python train.py --horizontal_flip=true --translate=0.12 --mlp_ratio=4 --qk_norm=false --inner_norm=false --projector_hidden=1024
Rows from block 9 of a small self-supervised image encoder, named by matrix and row number. Rows with one number within an expert belong to one neuron, the router's apart. Each number is 500 + 40 x the weight over its row's rms, rounded and kept within 0 to 999. All counts start at 0. Numbers have three digits each.
Before each expert's rows are labels from the 100 images, of 14848, where the router gives the expert most weight on average: "patch colour" is the nearest of a few named colours to the mean colour under the peak; "top examples" is what is common among them. Only what is clearly more common there than usual is listed. The data: close-ups of made-up surfaces with and without defects.
# router: router (model.blocks.9.mlp.router.weight, 32x192), inputs 78-116
# up: expert up (model.blocks.9.mlp.up, 32x96x192), inputs 78-116
# down: expert down (model.blocks.9.mlp.down, 32x192x96, transposed), outputs 78-116

# expert 0
patch colour: grey
top examples: carpet; dent
router.0:523542436486480509510541417595512515559530558607481496466510480480552500518517530478543509491535480553552481486514526
up.7:503478495446394488503442563449533501410450455467474488492473538542455497476481461475414472514536481489497474499454547
down.7:496506509443519542512471488550551478417566477471511447534545453531474561534467472487496458545460505520520470477529543
up.8:512418505562474407444451492498496544570563499478604506499552541509510425520532498566571562510501461547477559452452395
down.8:475519487520449550490526568471521521559476563544420467454477493547500509475534450504537446469612518497518507493520544
up.9:507562489527458514480481523440554505508534483520478437493475514514489486448516521451477479474577480488553526438468464
down.9:508402480448478519494439572503475508472551498509511522440466487522528497433591422535503519546480518490514465515505543
up.10:515407532450489457562474507576459554529528549535524512497533512456524450513544415534546510540432497623460469493495467
down.10:452532553488420483518482522541480505541511479561418450427468567573430517567528480487567440501607521474459564489515512
up.11:545384521422487486518414539533488551489549509494566528513507467511565466521511457477497562544468461556528556489542546
down.11:464536479507470528519479477479485538550563506527453491476453584498495485406515488474572463513559490452468487456516488
up.12:426523510495568524484484454512472491525497517493454488607547483484500398469453534569511547500410534559453503517474536
down.12:435535455530558501544509420546448456479426479573452497484549474475511497503465497553479483513482519557476526565444548
up.13:532454568530486475535476488538449513565560556541602460536472597507496505505530450538574495520491514499482483501486460
down.13:443423524461482514487504558490517472522541478497431520460409469487409516507422442487603410540579485533458484507510527

# expert 30
patch colour: brown
top examples: scratch; leather
router.30:450561444467525478455516521481420455597495479490492525536501560467468490449506572553452445527492496478492439534475449
up.17:492483522492493495492442512499469509486479440464524497542495554481471524523532502537509565505488538474404605395477507
down.17:475426555456448516575497540535467526496517483480576473505486472451513465403521464567519485540467508492486620479495506
up.18:529507502585514528503553445530504501501451532568462513467446518535458484526456525463505496520574474540576436548469488
down.18:481488529484474506506425568496470537496546500428567437529537467489542519429511458467514515527509529416515612430468502
up.19:528457531468480467492484588515451499538542531459592500492481574526500559468530478478531465535503465481554575468530465
down.19:485578460509529415407490513509524472531507515497461577557569524562509532534479516520442563511527531508533489526493479
up.20:464532507478509518522474509519432521514460508457543543537509557559465496531542477517512460582459419480468499522490475
down.20:464560489548552474424546493459478466540540539494487510517556532573470502486482519445474518445590491458487508514499424
up.21:451519480540495475480487543483451462547600489416547440514510553460477472433516473538544469500437515393527528535462415
down.21:469521519525500482486516405537540414490417547514410491477559474521478537531501572532509565441507515537507455611500479
up.22:484527536466512421469557449518456525537468475503544483511530549532495514549508450520548607489567448493516559474572457
down.22:482500572500494525420500495520494498502536503487492444561469491541521524516507472512426531508549505479502534570464545
up.23:544494514461471541506401566465537503453493475539425504520443495492545531482485504477477507515557566529573525554474579
down.23:513479501481507461488513404489559485515441537533539460498549450496460542472532461472501448496453520488513482560484534

# expert 4
patch colour: grey
top examples: wire mesh; scratch
router.4:562533500521461512489480492473492516517564514537546508459508536479470530523541552562612463503461505485508522580464453
up.24:535537494510493585466498524468487472454521403477517466537461570559497506495548563536503531445530445465485521442506478
down.24:433409449511528446470443483548459557570490490466458524508517492554566532522586471528477481557514463482504533508486502
up.25:508477535550505544547522518483453412470480532547447492466516489489466538531484493501445468459507606531470520568434479
down.25:494590522449368547547468560490503502461540466504465496543492482563507502439503548542495479531557501492547448487500551
up.26:506513583541535519602506462496493511478484478541509495507498503518500550587517596569495449484533528565521503530493507
down.26:428462547446425588539491498424507459464498421555473547538550466530584480381474510499470488462542531504553411471483519
up.27:495532473478476556527465618377511478487547470420547490513445541551472517455545521487466524475495498470464491409574487
down.27:481417405456583439458450503498481522562493561534474515504498469531577470490502458465521488538528479516535549540470553
up.28:506509573527460491575514480488536477467426562524481488493492516463479511582487521519510473490466519524477471517476499
down.28:426479524489447566520474516502520507487505463516465492520506488592575489452468551490453412482543504515495455470466504
up.29:529552505536503537451520538508489478478517470449617477523475516479473478511518540525526553565486469470528495468606515
down.29:457475453483556426425522434554478509494515481449524528484521475580583500472542449494550495515527471475492570449541520
up.30:510524496522505502505568518478531435478453514496420491550540502448441514488488533525450442423513548439462508568427469
down.30:506456528478487568545476527489511473510498542556427474544433452560568492447521453507472502446496441512587422482494502

# expert 29
patch colour: grey
top examples: carpet; no defect; defect: none
router.29:442524496453483469492546418549494461558552550594451518426541487554546493408510453433579486563495406565455443449525542
up.7:537444433483477509409483529486562500483455503523497499519555414472529434427496528489433566478423474477490557521494534
down.7:462534510542438477511510479515455489536547487466519524468467487455497491498547516468519454490513503512547507485508503
up.8:491536457552567510465433508453441559448442470417523574518543471486555456515551546517412551439495477446513524512454480
down.8:435510508411482540477501562477454522518475520508470490436595509442566496406502534532435520448458422500558468461532544
up.9:485482438522505532499451489462502515427526497451502449542514455495461496515475505499461493491384533505503466523464493
down.9:417534535504475527448457513524493478480432447475475488492405505521494539521531525438456486556569533477479567501539508
up.10:500511439557537515463422490474486532464470450439522585516510514491533451552497554514478550504498506440514519512488480
down.10:517529503476475570507488506480581510450596554570514425559472496478480527495457531531525523474469491493459500543536522
up.11:475502483530480478487461521507455577481525478476554510529491565541509472556488507538541552487527524448514596491501456
down.11:458495494560484482493517557473458476537447498544526467521492482514473519487523527511495511489486559399538509499502481
up.12:420472477539553527468448507509468509423498443427522604547499529517512439551518546537503565463459543457503528573514484
down.12:445555548472522466514485493538565466403445487513492521510493463494491450487509436517450478472500496496521460593514564
up.13:460536532545495521552496459519441517548502507512507482486501573611515564498488519477535489500522466514452456477527485
down.13:518441475476499494500539478495600463442482554545473529435541490453545503500496524524435539549481496518560532548442524

# expert 15
patch colour: green
top examples: circuit traces; bright spot; scratch
router.15:462441481518541421516553434586520520542515514526507561469536450584568477551453525489554419539488498546525464496454484
up.7:503542554474444564493475513466478477471475511485478460546480506432517540463527527496447539447544534476516518463575563
down.7:500479479483501414510543432469541448530547540569469502478499487515517475542418486551524494474461521569444446486465468
up.8:511498490485525530528486526545496498442434473515495491513523506474544496480471522478493533495501533575485526467494591
down.8:518442564515466568547461429543480473465462514568512435397475430501579481510574561517520486497576419491458511442537502
up.9:561389519512468501553479508469582556460484480521479495531491415598527499620501526505527526523422502558487483501470533
down.9:495488478481548468482511482492569477524485480517441534472536431542507590472534540478516526526453560534445469481509546
up.10:481533441425498492506468513481508488497461476466497446513529479473540469410497496502464558473547485540453513493578564
down.10:524450498486479504500451475506499540406467553537491450491483417531554505485511495519491532547554440525471542448566515
up.11:520454514418465551474423517448475467451489475456491447552520472481515459441506512515462557463488497511492560471549530
down.11:487555442450487521477561448541535520489392576459525519479525476390477517465430491503454545415498481524518454549530503
up.12:491539483472490494452573477515494523483467490466502452508520513533538526488513556557458520477541509500427511497520490
down.12:473485494487538524388503504502507503526447473501484494515562490513506476433504538493423502483554547473505572442509495
up.13:524597519507472499428574495541576441476418506512468477461502542408477488507473486427497514441630547472487511544470514
down.13:481563490518539480440578444451527502524426503498496560541490523512511434476463474466470551501570546497442507485544484

# expert 20
patch colour: grey
top examples: wire mesh
router.20:544513468513444487443533533480509549494532490507519536467488537463473487496462531498566494502560511470513571573494475
up.0:514577482515453471535472488452559481466522540490472432488430527560503534487517491475513487475512535558486504510475541
down.0:446520495507516549509510522502533467475538451547590551495478513550449444473454467502516432495493463524466517505508564
up.1:509494535493457509511523507502531494450468456492491427481473530527452502542440488598428492508483506483442526492578515
down.1:538469501515461536535550489525509511463559551519500415455484446435474487559464534521481500450471522412512520397527488
up.2:456565532499486520530559499522543476418464465512451474479449520471498466547466532570422535537467514449463472470609549
down.2:524544476474459569530548541486556467459552483481470423506481465475475495532426495495449499485493557446480468435511508
up.3:539537489458479529467540536519474529452472433501463516534437514529494522495518463443493528501562475488570584534548537
down.3:412457448475520530466451514444455483508486462530499488546512498491535496471530514533553477495539494525496509494512530
up.4:487525493519492553490473557424527475469486382451517522482452520518453515502511560494472487467581482436492489537454454
down.4:409479514481536500493414523469398507518538520541491569448560510522487456537515517560532549561492464583507439521451463
up.5:551457524496461489485509471557559498527484573542497466513566474465525511479506429459545525491508546602479510517442531
down.5:549466501477545479507510496507524549502507525430479488503571480556513503493493460530489541514448480456532489495500450
up.6:539494553474452527531474547472505519487543541471585462459462503550437573513538515568535414455403458510516477474504486
down.6:521517486512417566544464491459487553432491473471553503542490502513497534425516540542470543502469451533530486504554542

# expert 23
patch colour: grey; pink
top examples: stone; no defect; defect: none; smear
router.23:548560548585501513451588474551512472498477427444499525420472563430472536536496511439546509491576447487531528557534457
up.17:512497466494557527459525498604506501504424487457533559506535483431499526477537510566510549463505456512511489546461455
down.17:555477505556490521505448478455414475489468540514542496569505561460508535510508613499496496526497440515502508465456525
up.18:518485472500473534482484600513558494457452493479471487485485526408424534489462493482482556449496499482491555517434483
down.18:555422500481438484492483522467495537561484557483500538442478450504562483493538448472566481470431429479509495504506497
up.19:475471500466452464518418508507450515566532598524447547524529454482597503479503474493513476549480445557455488465475498
down.19:482491522488528559538448544457500491487553530532551501481510474518564453505543486560533490550462456461480451474503499
up.20:445514499544491535470533435547448501483512477549491508522482516579498496553447518594553499463521543495384473460467509
down.20:460527454486573503485467541490556479468523505425544546485587498456472426464481560542499552516461492504420433446454402
up.21:492437472422483442527460552516455564554479558567457568487505461511571495498546414523519529525490496511427505525479540
down.21:530480493488428590506444493509519458483487553541541515511519509401510487507587509560480494554465468457476495578503576
up.22:515511594501480479513493467497428608545563466551484479517450510597543494599546493465489457561495488514479517493595523
down.22:533467517452495497475526473459434532516487545496488468499498438490514525499517491496529451399513549434569534487484427
up.23:496512419482488501473510548520537454448531462404522477491517531466464480414483523467507582497520518455504479448480476
down.23:483564468456441536524435564521539444412483511486456421543465489470411519438524525499464539538531536535497471531496565

# expert 12
patch colour: pink; white
top examples: tiles; no defect; defect: none
router.12:507542515515481520520498517440568478468497413483452516543428507433485514524497549508457527498529536469460503579470495
up.0:488467557499452568516400544444470498495525416485475512530448501480527495516494545505451555510537560512542593526489548
down.0:530461560476463536474479546503549489496525450545452501511471473455510482505580515464472474524490542498516446535492551
up.1:490517555566469490525573482569484505460403549583516504520480463486492497526428560547498474490513537544418451465471536
down.1:500481579514546544572590531596546494487532487513508516411499507474462527447494508458544572458504475508500420463508499
up.2:521535496529479522512561459520558487440490495501485411485490511496441481477471497569515468541486479473478488442479436
down.2:499512530542476561561514478490503479558546541461535481515510527531581446481425462508569491483465475539426458441482502
up.3:571462531499540503464406530488588483474474506506493523489483482454481504532524503454493573480562492509571562496484601
down.3:520474551445479569463481558452528496507494461493513495477458517474565392465553460478529497490444525455508463445471535
up.4:417543457480579490527485439572434494485512495461513520494534481500503510443553501392503435518506521484491476514518560
down.4:453509467485554471491468441519489421516486507472523569542499546536518517515529496473489477513506505500493545468451502
up.5:479533427490568523530496496469494490540451470460501474519519461520495523433561531418471429538504477436491458496553521
down.5:511526469463548508479438466483528484512534554468458520529455494566510498537533483501494483527511451518533542469497486
up.6:473555517497460542503407553436524510485494433495460561524431510480525508462506531473441560473587573489519539571522527
down.6:469425476476516545469468537475515464488509501505465466577449471514555492521549486511502506526448527455510455490532515